Rows from block 3 of the decoder of a small spectrogram VAE, named by matrix and row number. Rows with one number belong to one channel. Each number is 128 + 24 x the weight over its row's rms, rounded and kept within 0 to 255. All counts start at 0. Numbers have three digits each.
After each channel's rows are labels from the 100 clips, of 14976, where the channel reaches its highest value: "responds to" is what is common among them. Only what is clearly more common there than usual is listed. The data: struck, bounced, scraped and rolled objects made by modal synthesis.
# convs1: 3x3 conv (decoder.decb.0.1.convs.1.weight, 64x64x3x3, each kernel summed), inputs 0-63
# convs2: expand pointwise conv (decoder.decb.0.1.convs.2.weight, 128x64x1x1, transposed), outputs 0-127

convs1.55:140117143162131155117175113122134108117125150143121124095114148162097133172103112149165101110130153157119105126135136102125139085155104143066134158109145145117181180098120127129161136121123161
convs2.55:119151129126165095138128112123128121139161122114086102097076154151135107132120144131158117150103123140129183141119129187093153108114157183071136170117113147113128123099115135165121131136133120131103104097140097150122140167121138167139102138102144134148113160153133131136116114144146138132123142155115108148180157115122135152130148126074135123103135149109154073168117152136127152105204
responds to: bouncing; mains hum

convs1.2:075084086166095091153117147166139150099095106150127135145106117116182142098124130140130125112153151115160097148115129147155142143116141128138112145156137147134136081078141140104122123137156103
convs2.2:156078158100117201128153151106109144108108101135127079134116105126118162093092125146168122108100106125164114116101132105115131122169126101096110137170113142150105141140110157141144119110159124124133107141139141097117146133120123103147170117137103158189146122116089122122114134126158163131124126158133123163111137189119134135103165114194124132140117166166132127163119099122109163110133
responds to: repeated hits

convs1.23:069101140113077129142118113146122115100115118116120134130080116114144118149163138145125117105154138133141103109141116153134121129126138137150108119121123127101119008132134099117107102132135129
convs2.23:133133177121111151132108131106147132100153103069122133125126110140124120130129126128115127124124126119127111137111135119156144154165121129175149158169148129158228117161153127140134105132093121099146141165155129117100107124158112131146130137120124102147079131118151125133158174136170150146122162089089134152098124111124112058134092137131119132163149144116162183134103142104145137160108
responds to: steel-like damping

convs1.14:134115089129124133140073113151155135119102076139066154141138119180128133149125134132133135140172124150164136134121105105111139161137109159124100149097132139102128092134088166126131079102115116
convs2.14:111127085171150136131095115170122121108098159164100133115172130131134137130123100105077117121110139094118157156113129181133151112136127141131148140196097134147112155124102091182141101099130173108169130150130115152122134114116122156134113123112112109096182157121155116148177135115135112160132167127129128113132172101118146122160145157122163119125157132178144150154108104127143120146093
responds to: striker: soft; clipping; text has "clipped"

convs1.60:116153114137105153134095134157104052098107152152134108103144141126165143090107146122133082113104104136130122172108153107152120148156124081146144127112154133150151109177113113124111135154106138
convs2.60:102103146141144140114130096161144096125163158166161096158135145116146112179159147158141129119128122117136143145147131141148150124143112135132085133128126117128188128151082089133160099133100185160113159119103101142113106141139108137082141141127099104129094073122136151136114106133142094132152160086106143119113116132135128139087114158109087113123120162130073117116129146105183103127086
responds to: mains hum

convs1.12:116131101124096121137130146097133137131210110106128103132084102152172131137136140119107108114121139133115098093135096121117112137122147099174118094130132152075104142093079135128105108142121096
convs2.12:114118113102103125157122149112083124147116123090098135121115099139119142120145112175104143122125150145130135183186111157154109167143152120141126110112100157155111086073142121143151141139154127070103147139132135139099138143109121100104114126153104137075134170131155151125102196111105100122100110140108140136144126126152134156130179113118141171091103126125074145134115119113160098130114
responds to: white noise

convs1.31:130103113127132143133111127093135164108122120124115141151152127122153159123105116114118126148136137114094119108157135093149088118090104172127134126144142187130117228142139127130094170143117129
convs2.31:123183138116128117147113148109116125110148047139113156133140122137166169100137106121077122142125156145084177145133112122120124081109130147075122128105147089137123080165125077115112155150111123147115125122135114138125131120121123109145169087161118136111114105128151126085132149123167143107161092083119116150138104137096109129137097152125107132125070125100137170097128152117110106130136
responds to: reverberation; text has "room"; text has "reverberant"; clipping

convs1.30:155174108135144115093210129118145116133123158147079127131108177137114123122128163134093115095154141137181122124136134109099145165109158153129094135135147124088115143152120146104139116141126132
convs2.30:126133119179119089128109144100110157121170111138105145140138108134133110102120116137152104127120194122155156127134141126119159133092131119152174117125111115157057125127121101150149096116150154105122110132120133141139184119165152117095115157118165171117156130124163121142164120105132146172120138137153125162131092123113090143134084146150123139103128103097103153145145118166054124162125
responds to: clipping; text has "clipped"

convs1.10:153171150108108177143108119111104141073121171126121126117132134188148134133144117141099080144087156121154110147110122142101123101144116095159137114104110125127106153134092098135100159136095141
convs2.10:126146114091122085137107161138084131106100122098130186172131137129093114133133117129138090109156144129110113110140135142091112111095139129145107113134144142132089130113132157136094074101164096148084157097131163175110143115094127098112140139163135129097133151149127128165110147151138175121136118151112141147131086119116146164118164100124098142118128123087095097086184101128110121107100
responds to: mains hum; clipping; text has "clipped"

convs1.17:138128144143092157124133125139142126132142108116132120137149138189149137104133125114096100164106113143076124087140099129118138148124091123118086097102150116122080134177076118128123067151129131
convs2.17:125148108118163085145151166124120100103165151120142142119147118130138135111121108091103130121136154095105135128125140132153111123157141159159140133084085126157140167139137116155121134094130104110122123172107124140135126132082114105135151078140182112149097172115118127190131131136135119141166087167107142133093126145129106151163128112117122181134166176108127117103111154077167105160107
responds to: clamped rod

convs1.29:145163130122093077148079138124136116152140139109190129137094124150153132129143102100082116123128141108152121142102129138145140110167127080110150088144172112149111111121129141074144147147115138
convs2.29:129100104118091156131118192131127173150118151160117128127131090089164126152144133065109122099142113095126118127122103117166119108111123074127118102103122101135098115154116125119118146114118129176111120083150067156108126125133107147116169120123104136072164072143137148078134128107115136149108136128136132093130105090091094117105141105096127126125137143112131149108112108141110171125149
responds to: repeated hits

convs1.62:102124108089164130138135127138159087112144117134157130128165126098161141117114178104120165068146150090152154104118166096128127111131142147135096103115138087110122110136134140113179165132127145
convs2.62:082134084138112137147116143098120115122102124141160137110153091115122136146135128153079123117108174129117091161138162100115108136115080128148164094105115107133103109198158109124115095139109093116112122134135103159148123131117141116119153129097191134115123145104157132113077135126129087148159081113120099098096125139111128114103081130143103169147096124073109143133117138156113113133150
responds to: steel-like damping; clipping; text has "clipped"; mains hum

convs1.9:139137121156115120141063193086098145111140155119158117130113090129128104124133123130132115117110100141091116128136136106136106080130124108157149094134128135123161135148148053133098146158142140
convs2.9:154162137117141116136141118097114149158144157146138098130106142113111093156133139138164169095082123143175112113133111158115131156098115097133114116134083126108085114093121107123143099105091100115111134170159172151139155131107126169129117100151117163119127135087155097164102109144123131121127147123102109143121141167164129138062146117157116118128162140115103112175127127058141122100118
responds to: large; membrane

convs1.11:139117119109133148138127099110098145146115103116113099115117083115099135129107082169076100161127155140104090076114129094142106135130130144094118174151131136112146119101125088118086087112137129
convs2.11:184144137153158111156138152135132087148127120129125119141085148115119104109091146102135139101126130131152195089143167119113166147143127145107155177121117165088100168135118116145131080140143145090121146151152143096148107122121121194131100129141103122121115111124143099121106138123124089097126143155122145113187143129169118158153134103135155124098139129094150083155144157129146139109162
responds to: bouncing

convs1.27:180124106113138123149136121089076102133160092116153129129144105119176143096116150111111119137107118112134103130084146115132141180132113128083153113093118113108109169146126090133081130137103109
convs2.27:124117068103122126137159106111114132128101107115154081118131111085116130124178074092121144130149135143114086156134157125149127111110165077123139098148160144110033118118161095123122124108120143118137122139126107103135131110119172117176070118125135134136127132134138104117089148128114087119109135140081131143133109173119095155108109109122126153148130126121101114120148089100118146105127
responds to: clipping; text has "clipped"; steel-like damping

convs1.18:112115144141125128156120108134137135098077058137123100129114139092085126135139132171166132106162176125152103145111145088124116114091157123116125172133091106121129141123148108086151119135103120
convs2.18:123100110128170126098150131122146147132151158146165114070125115121129146093122168120129108104150112120124138112117161142135124168146124080105098144120170145112119163093116146100123153129122137151103103117133145108131108105157136108176087126115180146116150095157131139134112089090112130120106154188150092116148138133101148159103102087097123120113095179099172095125120101110157137128106
responds to: steel-like damping; membrane

convs1.32:123131139146133132100147116130141096169093123168158130158151143130130113124127123115119112126188121122125084133151086150183165156160128133117149129161128100135169128143164171170131162130104148
convs2.32:155162128118141111103170114119116145122116144151135117081108112145106148157126114106154109099133131159120096120125134107081084136124131147114104123119127146107175108124143154155108154124146146191132105085115098145097141115121117154149117134097137106136141112122088093120147142139128132170196086098133111127151154151082139121141097206124118132100142113121146094120114125153150164160166
responds to: mains hum; steel-like damping

convs1.45:134111102084092072131114149127145134129117127091120094126133110136118093114130126138136112141147126131135075117166121174122121092113149115117112138124129140113166163085133094077069136142107099
convs2.45:155087117157100143132157096135126134115151174118150123121167095118119162069135086114199084110086121135128121135145130178118085134105139098119096100142122158120122125136165145123125100117123105122138145127099145115122116162140143149115139165120144169093116163113110137098121093131141136126103103137148147182125108114165147131164127191153120107139124149141126120091106132152134122120081
responds to: clipping; text has "clipped"

convs1.39:085099099129116135159116126122134118126097124090127106152162147109126161153115111150077119142155132042107128112117139128114161172135117127148141120139155114099117097089119131138135135106091093
convs2.39:149134130074126130139135108119169200114093175107124128128069118119145112141139109158178122119147122097141111125119144137084143131144141074122142100112108124144133095117116117123115134145140137089110130168131130109108102099112133105125108163119145147125112149167134124124162120108105083110127150148091153111133154115157135108123141160159194161132152128125107153154143060138130131161092
responds to: striker: soft; clamped rod

convs1.6:098177110091125133104155131127140170083185108124180133109127157121170145116149155112112110134157143123138129141138112160108151136096144126148127113149110105175104132116120103111125122081123088
convs2.6:123132129100104125116101102163128151096136152133135122160114122125085087123135106123099123122126094132167146129121102141133127130139112142126125096122134145114133139115127135124124130111156092094110155138141138107140095119136202131092174155124144095144183137103083113149135154148092128132143118163135097098083171198137153071142104160130113093123113106137178159096143141114156143153107
responds to: clamped rod

convs1.16:146117123159095130140112132128118128124136130109126111130097126146121128089117122148082090118160120146163124111168129100138095123114128084122069075120157074105106147127082129108109158157106100
convs2.16:128089177120110149132147122128127162103150147154122128168131152125072115188134135169113147118138095107126106111119098129112145120165133110147146139097137133120113150123102163131110124126153130132104135086119116128158118206137071114125156165143124191164098173134108142124108101151137135121139124138105132125136104116072167118116136130144133130177115139156177123092134110143106135156116
responds to: pink noise; clipping; text has "clipped"

convs1.54:154141106096142099102132141172149097156088136119118177184140133151157105097138120153108141127145139132167171109105123119154150159159150139108144121150101095138145088131137105126157125087114129
convs2.54:143128126132110130104101146132113097165102135136088069108114091130141111103099144118124091123108134136143110120114137110127114140136131120150139138156125134115114114142115129094122139098105148121117133099146085121113130141137163167118086102091026079129119144134100107115100138107147092128146130119163085123125107112083146151114074128088095134140139120147127122122127146087088153070108
responds to: steel-like damping; mains hum

convs1.5:128087108112141131128163152109133130156136127107117114110130114110123165111103076142124136120158144138121173122137112148161117173141093161063131122159154124108116160068103139119158115109103150
convs2.5:117100144125109148131126153121098148148128108170139126127133085113139138164150128091113146100187099153137149137139119133140204140127102129103153122110138122174119127078135158089131161139125161102138109129143136114157131124149168080107110132144159133117165136147111127098105096135139133177150083088159096125128152099122110113116161156108128093123114117166088133095136088124138170104118
responds to: clipping; text has "clipped"

convs1.33:117149118152099100123178140155166160103169090089120097167129131119130121103150111155132102104135120123159109118122130138099114089112148141130121120125050104123148159120106113091160135109125126
convs2.33:079152139121114142120154070148125185123108180124123158118124159168134132103121107107173118081110147151164148160138111143165132136113132137123118098156141135093133135082095205126139114099102126143131112139101111124128094108176142135094112109118095121122119123132092134119144087110114123150153115158134166142123166145108125136148146155108156083124084112141113114089137119099136110126134
responds to: clipping; text has "clipped"

convs1.49:136125172096137137147133160123095108113094110149080126155162141127103133127098101158123119114155087127162146122094123138126090112103099159127080158146156135154109095143131171110142170119109138
convs2.49:112105121114143124142092156124123137129164071130158153160103126121126132183120126193126126124110144142111137086137117121133127128130089140093111144144102077129135130183101107119122157125154108138137124092122146126116164131121098115146150177055151148096152173114137124159155141158137118136120158088138103131107098084089120151134129138115138166138096082094112136105142110151142112132145
responds to: scraping; clipping; text has "clipped"; mains hum

convs1.37:160085114099105154115126153165133168130138128117121089112136136174137181105165156139088119120143165089123109148146114098121178123158126137120091113117145135132085136156144134117157110137147147
convs2.37:111135124121095089144121099138110098130140163160124133161125169172147131126131154167097168151145118136131150148151081093120131122150151157100124147125084116131090126131129119167147111122148149152102119094114090133123153157085142107136159117103175100094094133124155129136104119111127092108147108181132127117143096131101136167207134144111141171138121120126071111099122120136110111137126
responds to: reverberation; text has "room"; text has "reverberant"; clipping

convs1.8:128153155129125120112112080130115164142112131110113116138129146107118098163089092096111125135134082131143143145109125140111127146101092107179123173160139112151083166093160152117118148083105116
convs2.8:164099090157137119094075162147101121144159103148108150174132133122146098095089145150136122133100137156137127102133135149121114127118137112098091146142123112150104117124116111122144132123186101125136122163147135106112160141140099080108143166124094163113167144124114118145119158135119130107115116124132098110152157068129119118086111114175151076115060127136157118169131127135105158102150
responds to: repeated hits

convs1.47:099126116132104119124086145132144158132214134143117135135140097151170142146095106105141114133116168156179131136139113125092153094123116130155103114114093124129096146151103130153107126087153136
convs2.47:147151149136099178121101126140152126113107111136123101110125134126124101096131124115094123186132114125098149151136118106128131141113118105123163157140115121150159132142173144128127133168145138163129127112137109135120116123148090101215145134113107077111117156143108166089128142091135138125090120142137098132106145182105141105129143094099121115130113156135209138151113127134182170143154
responds to: size: large; steel-like damping; clipping; text has "clipped"

convs1.24:145101097105125164157136095110119136121118130115139134138153127101095140094094112086089127123125078137100113076124139146101115130109146164152129122130143096113137180105147161143098130092178125
convs2.24:120093119105151130134127120141119134081133154112125164118120109114103142177125137164104155165166101146078106119127141118105118123143104183101085173143163129111099136126113146096127138123100115080129095174130141111118107161174142094103122189146154155138095104091143168142113177133119110106155136115101142141170118131163139097143103122128135082121122104094129140120134150138138127128106
responds to: reverberation; text has "room"; text has "reverberant"; clipping

convs1.40:137117100097107138110109138088136131132146120163134137124142078112088101117106113121103067106098118111151109112112121127120136116111156144156116044120108077123139133108146100111093143124126144
convs2.40:126157196115143147135107096105160116093153135113103140126127102128138142110114080102091146167118127135135145145132145152150098116110097103157141130140166116145132088119154119133126147170117109111139132126149107103125124137174099138163128153132158140108122137125114126095137098106116170106131130087128125117154110108108137088102127132105125099113131141171253134128135146140124142149147
responds to: steel-like damping

convs1.38:076112131118127121118104150143118089151103105152137137144152123157100171149171084142138132148119132143103128082130089096171128103117155125168124136137069119153097107158156134120107138120132147
convs2.38:077088141131107117070131138154146101145084136155151107129135149146126087136148139142131151143143144139102107148100134105103131130126123114128124127100143132141145161154173105105146119143078134155100147101153140138142163119100115195124055135135070122127115123152166119115142141103088114128098169127142158113119101090098114152137092126101139128139144107141158126128136107163101117148175
responds to: repeated hits; mains hum

convs1.22:148098096085176183124145126135152110148152117126136138113128152135160122144124131129096122127128151086161154144124138103123153152142119122128152172129094080108134139148152108094197130108145143
convs2.22:125062080094111121131130090133090117097096124091111136140149100145112121115150147138117103110122132098116125096111127168129157110145149143168143167135077148124118129129098149097107127107133104116117119113102112119130160165086094121103119132131133114125102157141155122160151151091157102135121164185107107137136164114172114118145109068147125165141147138133085147110087151103128115096119
responds to: bouncing; glass-like damping

convs1.28:126142127105144135157119098132099160092126142145143144145062100111132085143103091159131115121138123127079138121096140125126135153168091082153141145180102153154144129116131127137118143123076118
convs2.28:148142142126160105103122115116132105128191113146134124088086160096128098097122152129161131120091121114188173118109132129136129132124142134148118126126097133090123129089131101111142143124159103096149137164106175067145118124130099089133151123110138102144115120124117123173124108125128125093165108127113145079172156102145140101079114104087129114158116143114152110079130154089155150127121
responds to: steel-like damping; mains hum

convs1.7:116137178116110137163099140154115094131117107128125154151115143122111140121102055128108157161139107126118165102120133093111116117119109108077101083116108138142168132155090172125143118118133149
convs2.7:124130093155113119093136099118128123147133144135139104109130157125120071159095119121101114113119151083142143159151114102138126106139159119130137159099130117109109136148159129133161137148120142133191112144095092181148157110134118122085134140129153096118175152137121134111030078108140114159118161131114156145070145128143122114136123123136109157132112127113090174137137132114158111119099
responds to: mains hum

convs1.25:170183086146111140130164143150129125114104122131120101139124092130125099116156122132129120088124140130138084118123119158150106133147126136113115145097115143099120197070136136154150164104086115
convs2.25:166132072133149119151094149132076123178119138163119117145098123130130144125130114132141102115099141143144150136140110114126116129130119150117120092089114098108023106134104148104089120125167145122119103084092153123137124139131138141119116111108118123144121149124148125161109130115117126136139098199123115164173105129154124157154123109140108149116112094153121092096142137167088102098143
responds to: clipping; text has "clipped"; mains hum

convs1.59:124161119131130127117130098126159103130120100083119112138179170161146091170147123137101127122156091155144145120143129127112113136136130183116131106118157089180108122154099108132164148103144166
convs2.59:153087145143155091134130162131118118118110125105108136151173121144173102133137106114101135161123157079116145094110109126136061089103129126150144101100116100120107110123129076104118112112139116120114120138094141125110105118069161151133128128148164102143129172113099110107154106126156113111152140128137122093131138132080164163113143167155102137116137083105182144086130132137103131140167
responds to: large; steel-like damping; mains hum

convs1.4:091147105119078088152145140141127154132178124120120102133108140146119126205095110119122142077138165108113139115101146122111092117136118117155121090133141101087113104097126120104145112154139136
convs2.4:102123134093121115121138127100148146062160124100124127091137146147136136125136164135140095131104126093125141131129126126147109130124136122115116154159078141143139159117124162146100125128087141069136146127154140120122144129162111091153117101121156141110175091118122154091135150130138147104075114118095145126186102129099205110068154122125114106113119107121132187137092116141116142156127
responds to: clipping; text has "clipped"

convs1.0:110110149170144129143119130138102133098094107125124150127163139072100131114135111111128146124080152112114143158143124134126140164187104134115173066141130120181134123122140135136109175102144125
convs2.0:144103151116107134136132098131146093097117119072149156173168176108132122152122106084086118113172155150126109120128097137133152153118089167111084086101153145125156116122114105102115102110132137145145108137122142160116145162111078120108159113164104075147131068149144131122148151158118127119106123097131125111139133120126120135122118140132148128114155170149137104128105128081185126090125
responds to: large; clamped rod

convs1.61:097127087105117147159145137178141089104080114149115141127129115181124159096147111102122150172109146151145139143134113106135102151112125128096098142098148131105150096110084087102141141149131123
convs2.61:121142139119160117141132098117121110141130214111138094120127101124173137114116130124141124084141082150142133149124125172136107135140126109100117132143141129127147124159132105116105122090077144141128148131156100129114103124152180149150080094132126092109112137133129110171127114116106095145148166106122086082146135118143138090120079090145141136110185143130105063116157143138157108119108
responds to: white noise

convs1.13:094150162118080105139129161146144129091137117140144101111077088103153094085162108095149112123129119172131129116143100121117100155157083125120112140130098140119133105128077119114141146138140099
convs2.13:115142130088141141108157135111170177106087134136150148103169113164127139094120113096144072122125116136110116129118142149127135126138164118161129156141148144127180111133110153189104146112123103165098144128113140114122117101126087125142109159116131096107119160125131099126176114130136138145108192112158120137135126133182198134085151098108138134119147134099133111109120072104136146130133
responds to: text has "noise"; clipping; text has "clipped"

convs1.21:099132141154086139146123089118107091095145167064121076150111133096136149138110132152099104165126102098133133142165137170122121141135102123134111130130136111134092127090103110112100169118114119
convs2.21:179096159115135162112152122074103132139142137107108103124102099109130120152148126130160107144114118097164127090146136117176083101144163122150141123131123116122122082129120134128176150130194131094150104112106129148125110147112071124143165128131139114148099141144109136120150123172107140125126099117099138130148138088182157127139183115171109144136104128149131121082127142105116150079138
responds to: mains hum

convs1.42:121143133099133110146132197150129160137154125135172141133123143146096136112157134152169116118139189141124121082135137130143130119117174175139137170125103120107110185128121139129125123088128160
convs2.42:127149131106101157109121108168164155153109095142145113121129120149113104106118134116096145133137126176157095136157131097113142123142133146116138123128128130119185153110106150087106163156133123101116111138127094132154131128167119123123104132142128129160096102123162140083128121117128142139130132147122140140125093120116133156168042084100151079071100118112173095157121134148100169098167
responds to: steel-like damping; mains hum

convs1.19:106138172134100074122113149153142121102067123171113138105121107113098122155154119137164102149135155112148110154156115095158159130130125119162122144110097135113115076096139084113120110114128130
convs2.19:087148144148117144128113066160159137104158146099128167158166129129128172090148129123104133113138139152091147113105177124119097144111085129111115148129171133124185133135092097136143172133106109194130143162118110094155143148145164102104125162135161139122178142158161121118127136124125150152147096101165116153106113109101097120131113116155133136115093131150124126110136158142130094131112
responds to: mains hum

convs1.52:130098095116071126108132119142154152151143091128122124115175145126131159134145172110114122112142177106138119172137133129188124152170156126176122126106135121141115142129163104100108110128166110
convs2.52:092079170162103143145116096134152165113086134145132123144139130132113165110117163125058082092114112125100099086148166175135136142111110133102117120143144125155130128103120107139133130106139134126111124145142100141130136157146142163163110123117145137107107072061141128148135180137140111131094124129174126131102120130174132088140128091133098127141133124141105149128114120082156096157115
responds to: striker: soft; clamped rod